A small contrastive audio-text model, trained from scratch.
Model: log mel input, encoder activation gelu, encoder patch size [16, 8], encoder layers 6, encoder width 256.
Training: adamw at rate 0.001, batches of 256.
Data: trained on notes from a synthesiser with random patches, 78125 training examples, 54.7 epochs.
Rows from block 3 of the audio encoder, named by matrix and row number. Rows with one number belong to one neuron. Each number is 500 + 50 x the weight over its row's rms, rounded and kept within 0 to 999. All counts start at 0. Numbers have three digits each. After the name is the row's rms in percent of the matrix's.
# fc1: MLP up (encoder.blocks.3.mlp.fc1.weight, 1024x256), inputs 86-171
# fc2: MLP down (encoder.blocks.3.mlp.fc2.weight, 256x1024, transposed), outputs 86-171
fc1.558 047:486544557482474567540483430536601580468440545435411561497457447589454487463496504587431522411492544531428545453586495486456538495553487485493486479478542546591575413427467550448465539461481475507455583548539509448403545477516460523468518530426510544495532512
fc1.559 109:459496466584477583498527494582482517537491566532448559466506409508472452542487493513452521490491519461586517560604483490547519475431408481518485487480545455430466505494447510565489509471590448513401536514557516533519485517501493571560598544443635480451569518
fc1.560 059:419538551482401490423545488540482575483501507490509567474461411472515548501507437508478537514457514604604506439492495541505549537477457393631531506482528452507463469440492473517523526496402459400494554514637503432530456525438427455453549567467481560488525439
fc1.561 112:602472419521504376532490452520467514510513425425479508520503511596429520488536552592494509465558459487463587583468619509481545488520505577488458442512556509516545449507481462530559466394481526572468494459460469537528494544503530507531480428551546514592439467
fc1.562 141:477462470483497482514481415449562573386469487509517529445544459492521407413470508468486519535507512489533484525538613468485480483469555549478532467508510558551546529411503591392530531536519581578542547543463515508547475472554518618511516438549515538455440540
fc1.563 124:439512580484488593532523536550529529509485530570460519483490415472451513489408527442504531521519510464612431442574483527516488489423500424526525476480482495478443438407422488444466494496593450487505559560490514467459520511525487602515592584421540503431575488
fc1.564 085:451493607539450437493472337481492579433555478558509495434506474588537508433516515515477554505524519467577537537489580489535480563451550566616500446609531499462532510481551607488454617467471548557527509516457510513582472451534516568548476480539562509489481500
fc1.565 141:547474442525506362427494419492535487425541480505469467493477521581466477484512554546422533503513496481466589445445517494471489487444505536437540545489532535503501429436547565501546552408489533550477486394557501487512510603527561506478457333529525515527479528
fc1.566 110:485464585531498582552515458547531500535559545494454539451386456526363550529507547501485549497485471428553427499500464523495477445451411488490417391510487474536501432451455438500485486465603514520464547479574489532599565579425569570541555541458484413509518476
fc1.567 052:507564566440436492493591447637510509544567502437460538464456408546424433445498557477448583459504497392478543575509488435568585472494518536554509467576551497547553547462401494524457461499454504453466555485432514454470533498481521515508550533480532490561538418
fc1.568 063:531566470535457550517614507584560484489494593417443498450435507489521438486509494577415538475450560412512473492408462519499588420471518441479517515468523486435482444518511488500482474499518460484417505462596599420454523527566533527504532492433504538536565477
fc1.569 131:475520507528476445563515379445493512390485543515513469508451355485433384492433524465516501487448477441549504449516557482478465523467549543474585525509504557518494517468574582450539527514534595444515564444544545456535431487512522510480516490497592562417483533
fc1.570 113:485631529454463509599502535625541496424482524452387531466482430520471498484465360534485523497442489504503456470570479535544560454451428478504504624468533429524438429484480565517468465413553383417480512535542448523489496486510442517457604535459488481546500547
fc1.571 101:493502496524514488466557487526502530550529471494519496491538492534499413546506477488480597438421549526535502512494510446516506541520521519498536509492507452456515558542470481489520619467499501504446470583448606510480468523446525621632468404453557518543492395
fc1.572 081:440466604486493610482459588533459494468488560475461524462527540467482537501501476496502506461533514463501496531539484504458470479508428445485361442512493505487469507396408520523498456486446442502512507465488385539538476559489498452452552605465463376469540567
fc1.573 084:513437559485482561417495502541539548530583389534443537445510529496464559495530579474498610458480549597561481492543508465511510567472522459546457510517570468519537523470353432419403530525458523541478519599419588423501582520504548542528595618444517475562529499
fc1.574 046:517618424518425535521567420569503546441501436401355528426502441545510424426554438546389551517488523542538505491519607502520592586442464492494542494574497554494494518525479490455436479463491435523435549483560546483494473479463469508516558505499508459509537440
fc1.575 131:499533480479432512422463519566513488536495497519481520503477492629517543514528377505495481495494541557518560476558445526551512466548371506513560594483514417572562473470540564539420508467509397492504470465526530453481447504510506458469457490512451477576513534
fc1.576 053:545475522502401431503520468562600587522540416421518540422456438561464522440598473519411539469535498557530509535491580562522539537429453471580473476602545518478477461472514588457454555462435492480484502522549466490472578538483473463548501474459564532514511441
fc1.577 096:485487513501519512448514471495557599491687541510462496515473519573402559476552520509447515369449537560558444432414548496578510556535466592537424438548503445475562493510427499457442580466463511566412567553433589479600485525429622532494465511441555557571522460
fc1.578 081:492458571506489474489455362526471560508540493544478511377518505570485531521591509517482529419607527571631555549536572498509509532502523578638528438592638512512495585477541457523479570506449533542477468534484523526557520511490510463546489515429507445481443512
fc1.579 103:467511590498476419497468466478470501526490542542559481526392395565463518547493521454484521444504504507533490373491442437510456553512498528491555483517498523465494464522569504468509506455552537461499517379455510484556494489431509496504429472490489580421440469
fc1.580 054:491598506515404503522538367545578458507563499519460530476400455515457497457512552515444529510575596464583510502414521461546576555499536527537556490481579493471493458548520473440452553469501407550397557488528588377475454511552515499589536504508558559503524420
fc1.581 124:511533462514444447567434555480522554452483484517470535491554551523511563546553389520489487438505469522530471493545555437493515467479415489534461458569532522437485459544503458452495515462466505435536467495486430542529605474466439470558534537477446409542426510
fc1.582 133:527451530574502387572472461498495492530500539512495512454457446544404548497494563527491479451612478463454386549491481425451461450452521610519479405529462553453425512532576482424493479487563570561457547451511489485593559567483601598578474465483490413521452459
fc1.583 108:437504546590518558551558486511500527578509493488512522512451503557421495538543594530490585498535494451560474569520573538513497487486445556563427465536509446388485409516431400409498541501519488542474541431466548514522534529481525506573557541424547537455508395
fc1.584 140:544450522521508441502475445478439624487554420548503520421509534561464582549622489479483502532564517558510482468536528496523452483421493583574557422583551561536488547504572474472458585531507529557546476597447478524540556529468558520564513463480479448486462518
fc1.585 071:563402507476590537509491450500485457564506556489503464516520563440485549500508460541548533542503490590501543564483440514459493518554532498474459362481514450497449542482417431610543533503460553519465453500478410501462519418540405363531498632468461448552456500
fc1.586 109:479534470521457477540649459574550521511482486466500486491457492491538447475499490557464533538533628503483503537455488355583540494557419439556473607500502494421583442572491501500473504420503453464422519479561545482422463483483498568573497414499535545524514451
fc1.587 095:533505490491510465548468533471492544485488488513515577405498507587416595528515441474515550483569458472540471575619569534515485453410467489559535452537547541515445486483457458454458513481544487511473445482532466539538652517475479484485583496470464427535482564
fc1.588 093:475459537519423490449448432499490565454558528565453472403492489519470530517580527465502494486494501501597458555541555492495477513477493512627497471548556504533570546454539567474483577494589559504524519584529526506557438513451551488548505554502608479470480505
fc1.589 121:474469626518488590375476423556535476499511472443484537449559478511493536472487530504494515617476517580548508501573450507551520594563483403498505441442560531532545587441421456559438511519472541535526556577468452488531443516484447475512463572534518489542506532
fc1.590 092:477483529430467507475552424497512503452539477485467505444449447495524462458526510460469534562503430376549567624463512507483529491431540542538513465523501550508524576482515559510545503532488556494550534534524520501557514491581482468504486420557499390524560521
fc1.591 105:511594569487543538348551504578473513545581501497493448509467484492495489510494562500478519459478568524430478467431490515542514571518478490515475665476553441495481428495438548572431505480522352457460504490505563498453520569446537552590515514453545523604547436
fc1.592 111:494553460528501478598571455480563455445430561490510519516502521480542463497457468499566498474520472383504503488432472361431504446555525434468543533507500497446473471567528546497526434457494574473575495398535449544489471422577557479513571513534549494474448513
fc1.593 097:432464525489485425411476414420531584443523483500525502452501418513450508464457506372476513528454528535527540461480539531502498526399528546484472524546530562558531541460504550456551543453495544558553537503532551468586516557495574567504454403493561502471473517
fc1.594 070:574583505500421477570482507503565567524494503442365492508448503456489453491516460590486540486477459408514458499475483432516616501433486539569465514569477494411537485564538544558490466444469495482497469449556485493456537492542521488504544503497513419553506483
fc1.595 041:436533500499368496552546380613457578440500447496423560479437447491611493436539469559435467511511512449567504453545537440546553614488448447474507511513542466500499524451449504482501534465518456477458650478491535402501442513514462554583527556491543445510540489
fc1.596 105:573389511518514492472552440518501477556548499467490490511476503501465533535537546532461507548504458396503529518560466549492472472468384513479513404501489568435402441502517424537516502530497548454402449484558502549477558541538588508510521496428552416608562516
fc1.597 116:505558542436489481494498483553561495484567432501428478520500537479479479505560446484474509532481597483483413528382446489488500501412531516515480549506549540494490566597512509471480569469503533549493509546511547471457508503547502530653555454507488471614471403
fc1.598 088:415497607488526587283498487520465509572514522529533493536418459530533541489523566435507527483490615503544486486491428508514487520444506453501431537485495470462467534418465513496454512520529379430493490570476575457511511578502538476530501562431526450551640464
fc1.599 119:561478429496443432592460507463505569471478463572496504427527552567509511579581434495521479458570463497575500576560558462480501454433480535561534448597571489467540476549573467452526549483443529531489422529447443537523560458514459474550525456455453431530440475
fc1.600 117:514638479454521452453509552478457489495518511467499467536444520504496477549501489567492515412536565470469517468437459504533520504520473508519440696473474441425476401496543484539509514431559284436478497429522530516462504530442518491525476476462521544525532484
fc1.601 083:474483545521418489446491460521486628475555513562474498370502493520532498491633502520457540433482540540599528553514562468527497577458519464656547489534583461528574548454469578407398630478407499482518553588498481471528483478476446467530525524448528533467502492
fc1.602 055:575529453437476452441506441549598491440616462486396542503391461501488544501566472560404548420452525474486481544462495562532467575438457524496508556495546486410485514459510552515452593488506385530468555467514547523496458605482522488570470431402523520486419417
fc1.603 055:547505435520450524429577480599502574500476446538565503419516498556529437422564452555434549482556521575513461469529548509539549513562406445498580549552499434549479441431486509495447515445444527442385539499565525440555429593481497536448525531532569519512602469
fc1.604 126:523485467513518467463516449534469471460518476458532458517512517512554498459537511542501490477501490577417671472489545527512502543602478446472557542466507394505549513522511504537551497401508537526506513405484452534561382543411466470438432438571521632513425453
fc1.605 116:458472575518511553418590468538475558497611500500530514478511455519454477443526563445453518506543590599468535443493488475559483674499466477478465453463486553471473522460449454492437536560502491495401486599489560487571507626369470557498460442458572564486610487
fc1.606 111:566423552425554553388472463554501477529487459429475506494493516507465587514502520529520529563444561579496500509554479515427458527493534438442495455464499614530509594485401466515467547505422531501460467601504544444480547497457473464563526563515515533604531547
fc1.607 141:517517467450468404493520503553638489479512415490451464501438460588509512522515420540477487524472525489521552436563475480523501472475437496498567557515506466539501415498578493545477602351498418517521466493476575427427490488548491504490473375455503417534458526
fc1.608 107:432520563549475557507520494535502510555560466458483529509535536461466506500603605544525544474520497497534463592447612519526490552583513530566446460531462430388526494561431427476450526504441538552546525482433498520611524532460477444550478543494529556566469406
fc1.609 105:574615437515507439460502523525522475494486498493549507507418473538485525564501459585476486446468560569481511414440471476563493524476383498521494535460497461518469391503558514462477511441540309459455502446504523484401530534444457543486463374436472493468535507
fc1.610 117:480464495549506462583480492495509495546446558549509515490539520509459517521472491512548502440461480378525418544575519447466465432476476475546556439563500516423495465576466508425522487459546589473522472483538459545556566434503552529494525526507494486492462500
fc1.611 070:465522559503482485466528386522519528461533502465493524387433432628452531483602529543457545504514547452538519496526518480525567554462496478564526509549534506491537528470535577401476546448466525499550552537521463485541449511481492543540507542462518512526506452
fc1.612 121:639564385486459517420540514501470494493540488444529489475504576468595434495561447516442536515536482557481601513421550543489533609567532481498519450491519488499440469423554521523530588538378454527445488527495507526464487533440542467502408379447502510473563543
fc1.613 120:525408436562516435494512403483450456503473540478554495487478527590524565530458583519479522518620462512495580476422455533491510493522490511486530416501508503512532490498584467538543450460530651505463508434547446506557519538496564444513428453552474462498443504
fc1.614 098:529623432489491473408519488465480530393476499510498519481490489465589425496487464495412562512515556556443550450485544525473541516470562502484528579429500502569511510362580581552502534528445460441511524515575539438411468467536517469478509410486514593398536578
fc1.615 116:477575544451469452455503491488520533479513519547448462507361433501465459506520418499439505554455584499525483490516471500545456476367485506511470611531568506415448478486575582490492607444558425459440476513593506549441550529497449593594576478488534519505507439
fc1.616 061:568559385514468526533569465495578578378478432485514537419511519530559462437511420495417569537541468508497547504437595462575590564529482470531415523540517461512495388392515530477518594464428496498449628476450542393503530520480494482463496440517485522520535515
fc1.617 113:590569405496495429476501479502508494493423486464509504483489518479541479510466474504417481526555548530455567449445507397487549536511522492469585543477472510503496496417617606544533516463463480451547521494482491483434498528558474425505404375477467510430515572
fc1.618 094:515506534453497516514430461478569508478549415423433508501523547502451571497528533552489509479452459448591490565550558538526458506520509503529405486517536400515556532483423456458465547477445485569589485507406447497475491426538480483449534568582460482624422475
fc1.619 111:535599491486486371466436512476495570451558462595508463502473493550439558497498517478492561335509529523532456457451500459522509469484509583507488577611500454515524379558528566438527567437467411515452475480470531485506494531403588527538466431479526559501517458
fc1.620 100:438532481482485446434470468482565595436583428527504509421558495572520542432585477458478538540563510585550505423507576453547535591507557578536477482562490564474517560457521589482418660514437541574524542603476472507556524532493540463496470424525510436515516509
fc1.621 086:488470477529488444475502313491476530549496471537467503436408514502456569504568557545473531502510507510588465547511535468508512502513428469610536421546508484420458466563525502525486569485536510546546529499537516503546475536499616570534472486503568450447471467
fc1.622 117:455470563580482510517523448520527562536538560491466554490435502552455553514502536504470558497597458429539393446496468412512492487510480551526442447554486558408445499523497457463492494507553525537504592475492492475588585542485587595590522537509550416485487409
fc1.623 072:575474503467459480572620397570622519442509493490502591400504383474463478355461503476397533561554536529546497544543460515532493498459495428545548534512539519529443532370469467338487525471530493477458554596483468479487478453526418602468562496408490458450457488
fc1.624 093:446554496515489510637489531555519424477425452421505554505539462468465459528452450568530500537383437496484495515576546524541551467535434412516451511456494489565554493450503466504504482520568408514545540463514475469457466476542403495511575592559441539544442499
fc1.625 127:531439459511481421501456348477452557505530428549511503439462504570477554528587519471506494545540495502547480509563561457475485511431489557557568441562523579508495555513538516480481553460533580576521466548491515459562506519508549508584516483498517441558465489
fc1.626 123:562592483474482476564512533536516502430523364445437526491501554556562475478626484592493550432490447542460497528496627551550530536551562544542466535475517503555585539469497467519500562526445500575563528442436498489500519450513422435553533464544442569496381420
fc1.627 080:496592541496448482544588411525562562382574542481492534468446347513482453488467509541427525456543557490567540373529512453540517522472530547487442566541523460462508495467489572449498525445539483475506604437512498470530458453435470526469539507517568608488490452
fc1.628 123:540525615536466476527454484505616480451623451519412516519532514509434554492516529475506523381464424510470430406432493491468491504482534598484431443530490446575496533480506480537489516464467514541488512470402498499605471483533551490470518484493445482572452500
fc1.629 068:406541512509476464483587417578580587449489606501501538489493464507531533439497428571441535446509536505538471523491548423549532493565546530572565567533455471382475540545516526447472477509478497443511600495525441429444411461517513493482528471479565590486452419
fc1.630 111:621487425484475491499470492488550534522564396505458504498452560572444571505573462614466532441466486521515582603412595501528535536551461501514392490548609402534560471593461468479442558477460476602491499523456491490522457505489533512530456447509482474549420473
fc1.631 060:444497544468447456506565410582570587477483384434439594452479458541479507480488471551430547497511576537572463505506509487615526487499448433579507493527503511549554469410463532402458561390434525507483502491524538433543512530449512535515602501536534554543457474
fc1.632 119:475592496501511546468515546468460506456469515515504468563477499498512462525510539563525531489484499486538601526596580467514509432509465456549441608440470435469571436402457463502495509505558412473524507380493496531444547587434446453413529492490461593412581547
fc2.558 027:530550535514477495459479494507532494529464427517497431463460445488521426516449542591514516451437491468525451521471453463482480449508524542570552508456640523559617455551553518454568556392575499562510480471569526507457416490469583544509518509525541525521477390
fc2.559 101:497524423416504478468514520509513444501464444499578419516454528526530594501473397482565391566485547523472553424452442486449554478533451494477569580509499442604530444517507551592434471426499435475501451490532513497449480485508484470447430495532443504461519503
fc2.560 050:521491479566520491496560422490438521516519465608571490428440625535560607463584552549548499497588424445551469551368494642434556479429506571555523543503506500489462534495513507486542523533502568561472552431479476523499548557543527572464508503539465369467449560
fc2.561 105:474532516508478554518407549459444466553464557493475501542500547444475510626472475488463588544450424467436454412502430571425450496411512513475483511439468507424500503450485457566432553648519493482528454413511457568519577523477440494493462512516462454434492521
fc2.562 133:495516473481534526438451593450463532537533517555482512514449631571467592564588451426551478515537486504480466463448434534501526483407437512554524517557489473539445533550464465542452494517498438466403438546530533526461571529487492468552512519408405390513526508
fc2.563 121:491521454508520500517468542541590426586405478456602428480605510587427473444483466497558434489519516555456588504516508502445544531614515483440502523567545484523566485568476504462505530417446391554516420523443483480502401463543500469418433435556501544494459451
fc2.564 082:459608480461533488406480518513444517555478500493546485508424532548466522450546496503551465509494552512487545461460455611437575492438503507532567608457572512482486507525471512527488479444450405383487476436554501496438480559544478501492515527499526480513500469
fc2.565 155:461506404530531511411445513455544475538443497418543514530531623502524501516472478517502530588459398509502531488437554618458562534489565500506500521464566556490588529474431459544391513586383507601554460424478438481488502527575458425449493455586473520482429519
fc2.566 113:454459515532498519491465486512540422624439501507620479464544483501513540528445460524600438594504446469492499545487407481439469520522517534527548477461509525515527504618511474525428477558458495470536489465472514561488523477478449495456394527574473462424481535
fc2.567 035:532505548462541539460446591505554480561552505508465433509547616596438572531468465461594487481521442533449520432488465465437541516520418495463557436489546440582551643533486517511565445516440598420479417563485551593528475477513472435453442554415580504576485558
fc2.568 046:392545398534392512402495525469446594476486540501558486483447590511575481418591511486489540562499480491541472480465522507470580575446518476497446609499578519460562508480461548522501553571423547559505572423582481466492533539493492508534534474521477502473558579
fc2.569 135:402483488518505496468466525385463593521499477528523572558493575508532524493561466469465442477478372427497452539476492542469535497430425517519460482499591488559541531597552545563545442465472617518576503477520467583521454549534520455525482458533423386478489564
fc2.570 119:506513428502511462557476514370494556543500464562549421651487612461547553514562488477596467563490442477400422513450536565395483511442517554512443527475453551566506468581543494497464427560496551566567476438521455504494544526546515418582553515566346453521488522
fc2.571 093:568538555436524482515402576479466512490477531534465466446481423521452532548508477457528432486542504532499475407516457433491402518506488513507520500474447489536370503437558508460531506519547447412437510463444485411467571478491437448501546544379487473469479539
fc2.572 086:468474511578453483539583443517520469655433456495551472457466398447457387492487601522517456553527511458502482499502463526492532485464485495524580495438513562403447426614553452462553487484628528474443525439542562527525505528419467619602460523498582501438511438
fc2.573 068:438469483490492404463568460498526569491451549498601528391487405585557507415474483485541518519578498476543557487550553470465495533463566570558488464517628596479499563549600521454501509463484443513497503452518509466481550506518494522453470407512557516460464512
fc2.574 042:517447494487442525462534511458511500593572563481523453602440522529480530516519552481480526596464437436602508473484385530544541502423475615617456443430441414458464477489488481488525484536570509441450525505540466449485523538463483555538498494455506454389540442
fc2.575 142:453538506425564511448416563482470459568437471465528451562530585442436541543475502414559454555443511527419506455568463590412480491493555437429538513436493565524493541497456430563452529628480447520604431542504470527434507506537421413479480555547517498510482526
fc2.576 038:480544517416539513397551472463422492556446497457538534584448534497529507448524492489467472523473490530532531443426443539456593560474507510531533550429500504553475581442439500504415502531491483520572516444575511468391471564531429467454560556565462436468542479
fc2.577 082:550493510483516417518513498386500526522477493541500493539523418459538492530450519437481480513521426416448425450513487538523351464416548532442547468390437518525466535577584486516657485451584522494500483494606504485494468471625519552482533419528486471484507527
fc2.578 085:508556421452512447385544517488472525511459468457524487502384525492541555439577438510528487520446590543510559439469462539455537488476537515568568704408563485503484504485498575572482525446485416429480467446555488423377488479590471521521557488527495540500499477
fc2.579 100:456463479520470521512506498478531505559491460423529523493526529498484536481472536536484515565488357485523461554417468603418614528434531478499515526468629523526562463554496498513474475520441529553554542477508534508539495520590539558396421455548473396527486528
fc2.580 038:524563447540519441457508523446544601543492436518510451530521536595602522473448501544590478502504458568515456499485473523510516486563522559492532484541543527533534500498528530458457482567584565584575526488464486448546433487577487448527566426603477499482380500
fc2.581 119:466544488432522535328487498468390552603549436524497460533443537521471569451560537420525478575536554567523545442487451607525528586417542519543498576430572466558481538501478507536443529511521471505495468542524514394437477587524463530465469499514490467501539481
fc2.582 124:437582467428521553455393580475448517579476448496526448560471624485504558536571445472535476521416484565484524494450442568483560539491475426516544600460554444501527489487407476580448559489433442437599431525460467555474514510491402456518431538560480443494480535
fc2.583 102:399531522499487515517527471539531474611470584465535459502475466545449528451478541508523381457455479490522527540519449423483512466582431474528531514445485437503506441594456509526516397403576479430517519399510534452544479494520534536425453590533509450493513521
fc2.584 140:495601447476470479441433573454410546499474458484466503535401500474494509478543453507511486523491579517537500493459522534470573511467498476573482653446569463501529411498494546560457479444514412449494474458566477462403515517522457463566521572534543499512496447
fc2.585 085:515415524568515467534558389544577464541484515488565552388549428583467430423448580512540530449561488441509484555534489455423530512532558528509525439513544574428461484562558543486575490466499509452504557466498477524562491477525515553450523485567597450456429494
fc2.586 105:516455560516536530509415575403493419568486497583525458531527496541419596566470534478607522490456467501523359462459469497387359482428524541518503443493472511566465475545464404408465531487469477471569516484501537489475562463438506576464479502467407499478487487
fc2.587 092:425516528487559528429451539430451515583491450485593495607447580537490526477587506499501486524465480546481509484470440586515533537476493499531472620451521466490506447533508463523455503549446413451545476485484517489441437580523449479512475512534458477433517505
fc2.588 094:495568444483519511432499533528448501567457463463566506525463516480540529495526460499552486573463551533460521487435446583506568473473524486536562666437579464515471467532460486584482469507497395461524496424580484473383466514566440526510526532514505495482526474
fc2.589 119:505411528537543457427502445483504510566523572566627497432480448535487550514444565430533477513566508547499503457530482491475395521504526542449591415484442611499451553492595502479555522557494559492503494498488511483548451513433488520416385414476532518433505551
fc2.590 084:528432482565505538428497488431494529552561551619559495517476497507462543551480487466577528496585501448528459405437495500454438444444523641500534516554479532500393473526539450474443526623498490483466462479560487503494597494487554532526456482487474476494505517
fc2.591 101:503474444464503477442520516485492508539455556500560495446478453540450542412470557434539540445491623521639496468497539536459533478477640495564577469524545519517474508538508527396475521451439442489464520499588485383469524467493498511432501507489582549442497483
fc2.592 112:464458571495569530366467494406509546643515454500534447566500467475503502470512526468482493593430470506568550503486373570496494534453556546552462475427557555483486564567558544516409530570461532554538511505546469472509519536434420548501470490498507443472545493
fc2.593 088:492589424485488510493535567453514534541495553451486541504450633554523490533549444513507498526552403460490487490443487635536571484448472525565503592519480467540463487526485504512471468511482489489431488485553493492439509510564472486513547453465440416452521512
fc2.594 071:535464535465531453440457538572428459508452531480478475455356360505396517547440482497518551553555540499389449419585484530479412430475547458494586468422456556412399539382561483524518507468652459457559495452526539453475557587440512600561475505484570551520521465
fc2.595 023:513549467533476513485555504568509547426563556473452444438424441527386474526522510533482516559553547539527471431430481494483498537515477547581490397527447530414487500506558477452478479569426515530437543545479453477496452617448548523548459463428546515521468497
fc2.596 102:531448508499481472471459495498441475604491464508546498582482558530452596519530609512542506471568390410503451515413473587462472516484504579541529419477478501454455498549536420543460494582497520528521469459442456517560482538469522466486373475577504444529477454
fc2.597 108:476546577490524540427437540498516500536531466615520532493528562522485590470538417450584452475482446508560531527552453573492505460448445485495548571519577414495449488485444479519398511550480434515620480511455417562537521501530441523503509485509447382562488522
fc2.598 095:516418495534445446464537490574542464592461565542567486407494405570365499472478531432560522483528579512558486450524513476440464480483547528521579465500556564450448470544553479381482512445546449443486503415576491439522496497439459584450515460494578536447464400
fc2.599 117:462531466427546514347473465477435567570512449467489489530412508550477524429548509469471487542478586545540569428445450591522532594480534509569501587430542465551471533499495528558435518481464459450487510513575489374448465552541476470489484492520535483469517452
fc2.600 130:473409456516557516443521551454465416563446614571577432528494495572422489483488560441614496463535542519527506464482487524405470444480537545470571508503502483476443494570456488482513497514476457510435445458547543485472549502514541512434442497500524517497528507
fc2.601 077:509518436492569461456575498533481481590440506464601425561464550511469577468458520537567492535515542537494542486409498568452544464522562523489535634433534511477484510501408429578537461499541480473460459427552553451431504489531498541450478536512527438506521452
fc2.602 038:509522516524534436427529488525513484537424483574546531429600439540531489475440448478545533533539538537494543579515468591387455506511481411504593513456608548452455507457520440541515440538491436443605444464467497426514516466521392485440426511523521460456519599
fc2.603 044:438395384513532434542543451482543511439419476458540486427485532580473524422410479470528547545600491478544488442507593500512504496496567525538577449564654580535533507557539501460419463468456425494539560420506403441477524530549570515451521426545522462445456500
fc2.604 126:470454494598467538558407497478549476518452509494529552438553528497518394532422442522557571580453437498479423491546490536412482488474610571511549462433562581480560520481520477494475552564540480524568435525503499571479484483520454553473514476586546495474402538
fc2.605 124:538476449507498435611594525493525499470461523512444537487501458441516580555444504486526544571592504476522442479464529534538437421436563494526522473512420548462426431523529506462521455501573487501453505501549472417454598375592523544543615550452467496503464492
fc2.606 112:469446558547463483542517454498497526530514571541608551382517405535498479394464539472551554489552469465532494526551551496453463501484605586509467425522556548455488578443599515409533468553518532532552569448481420543599464497469547569413491456550542474453464512
fc2.607 150:459580496476500538462500555556488455485396487470510515480553551371528459392487442436573437516504505554484610590527535522484558500575505445484561552491534541504568586452463515550463438609413471523575471481422438587503455511539384386421496547506494511473500542
fc2.608 109:440497523517431488496476460526511540628454554544516449564442460424446488473498489507437391550401459428458571524503321473493444482449389506516517506488426489473477434581549538562527417470530487391510506429545540555561468585522461540414449530523554423485604563
fc2.609 109:457465440443439489448479520513533504504493510537566401535428487484466598486526459436556400562430581544534552423442424544444492533512507438477610535545471494468478499498431512584473476508382470448533481458558465492525583539517418472431417505504412533443512521
fc2.610 113:497464510526529548382419457428473554583543450496529489548464575496480531488599535495481470545486465540518522494443398613481540583446543585560485502478518502497439515545510471519451539549416543492506499514501488454486515579425446499507461459529463399485506513
fc2.611 055:536611421471489543406530583511448541546503517469502464494441597457503526475512474516570447510518536505507505419419468570476596520450553507566543658473529455540502471520430484563449474528471398449441494441493499488414517556497467520482489536520504481473547481
fc2.612 132:525443385462488489513476459551484478503398529542629537421511447497526455465483430467573491567570467492439508533574550540498492536499504457456631464485526588450435519436538481488526479540517491457510524420605426517493490539442466479408517459511509468451554543
fc2.613 117:526493452522553553503445503505500481559477464466561501485498645563489487501537503487486546568454400526420501509453484638411589558450546471486572581469527504520512504478425493569453548572426503453532519527492475528511506525548461471413477444562483430486450601
fc2.614 097:475494430401470520394437511407439530452443490520538474497426425478529539438451419493562466524484506424569484489550551538489503521465543524521560525473577538442493467487531503541491441466520525470546536386628440544491546537456461488547429515556530491398516496
fc2.615 107:475499506452590520450425538421484459568515535535469435553498604559462564477470474446548457506443488543454569459472529527475530479459559524385492575467490510597564534600466513564495479554457507572553445487504518494476475509566485407448521482554452507567499554
fc2.616 045:478499466478493440492461518478532538475379554486570623398511566536588489487439443410522476412528474518445491426451548515533595495520521507474511533550527545479463493638553583514504428542455550568514505495488405468479524436564468417518599412481536473495442559
fc2.617 103:413472464507465539440454491544498491537414594530544531510533464439492519434479411486554470530443577519549418510458447537408505521528579454505523511515505540475490506495502521435400500564450447474513534454554466462489540493445391466487516559491470521391515461
fc2.618 090:476483517507535441555536454471482503597449596576497461453481432470520438503444504465497444488554494442500501507531424479495468439464518555467556517515446475480451550580602562506642495442563499419476428494534551551456510449554435571538521465427542404474503505
fc2.619 112:508513498491514453408523579498506471500450512492594440550444470551484554505450453484556411496458524537488511444494475524427565507527506437407525567528526489428443409554508536557509394428498464463512450377504464460516515463543527506449461524526526536531528474
fc2.620 106:567630418445495404476548549542468474443430440439497509512460516500531492454468456568475521528547510507401488475475529564529557455512490437539554651420550499483536474515475445532515443442545416487507519445574476465352476512547500563537491417543498491520454457
fc2.621 094:489578441479511540456428583518473521549457514447541460520476513480533510460557462518556447508420530546495562523450484569461596486486526515523503612484570435509548501559477546485492463431374389410572476461522448495451505485539426461446523504557488504518487482
fc2.622 128:473568480459461556530379553516413480613482440530542403506486565537480531500579503447568485517425429553486520509480457563437506574491494425496517558476573454484527432513456459495469540466432482488617494471414419534546494502459463481438412541622465446535432542
fc2.623 053:502488541574477450551451513550499491485496581463465535471445496520430436571451563503484534447557404497500485481549474566476469515452474562545485334491560571434408469580585369546559407491465544458556490441522432560533563566505533499456514418448556353443485554
fc2.624 087:525435423567585399563550500420487528479407533572552496435443540498502478516429509498621524547565478484477434486475515548422500398492529502522588495513513533460493432557548532465533449449523473462483491394565513550473554454540520533541470511506454457465457545
fc2.625 125:494596454469514522406428564463460577545486485494463531501437547501486567457559447498522476521468559565539491447458441523491600542474507517574492616491566458506473474541437525551389512480457386427485493519520486478396543505539438464533514552504517474521500470
fc2.626 131:544568526513465528562514580507532477515407515523424530532507541432476483592388394466546513477474458482463445468534432520494513400480450518492527563534499457523445386509518562482444416498591432453535442501530476567466536451537478524539592543502463463535469490
fc2.627 066:469335491537576486449460495437480531583476418446546550488546495481511487456492547510467474573470410501488510565484458573394538463395534412485473464448636556495582463578528450484483439499486595506576508475495491546490513529576517573451457458606452457535513466
fc2.628 126:540475527531540584500503481519472456544500508576514489509521487590575423522420525458555532532483484468488467486566444548460438416520536469470625530458558440484523559490467452473557572522534439401517455505473495521461524388473464604531511447545515548492490473
fc2.629 064:483580521469426561459513456579551530485583425456459575460440410519528525461516510588440547498503503464531484460420483522574537550407561590531436493493615428478514453500548552489445546441414438597539585515481472435584505583502534559563526508546611508554470468
fc2.630 116:458510533536478495497545519476477539566454561584504493489465426440491441507470529433503541523507524484558405489570450504496493450440491541535568536485447545407449452472515520495485503585576457427501486456598515511465579498458437589495544527480497483393561496
fc2.631 045:472471531488520564476472488478454545575456545446473462576564520495508512596441564550497482468485421511467461531466569602446509560515539490488369368474486525497460553578454433572518378563454554466450560507534473453548491566504549501370434492469518464446586625
fc2.632 127:490505416447506428481546554461515427516353506522518459515460526507418520470447467495620444551551570490461513507518499518415545393444477506510601628487513583464529457551492503536491457492561429511484434408560484549431548529548473494530487518546490464577540541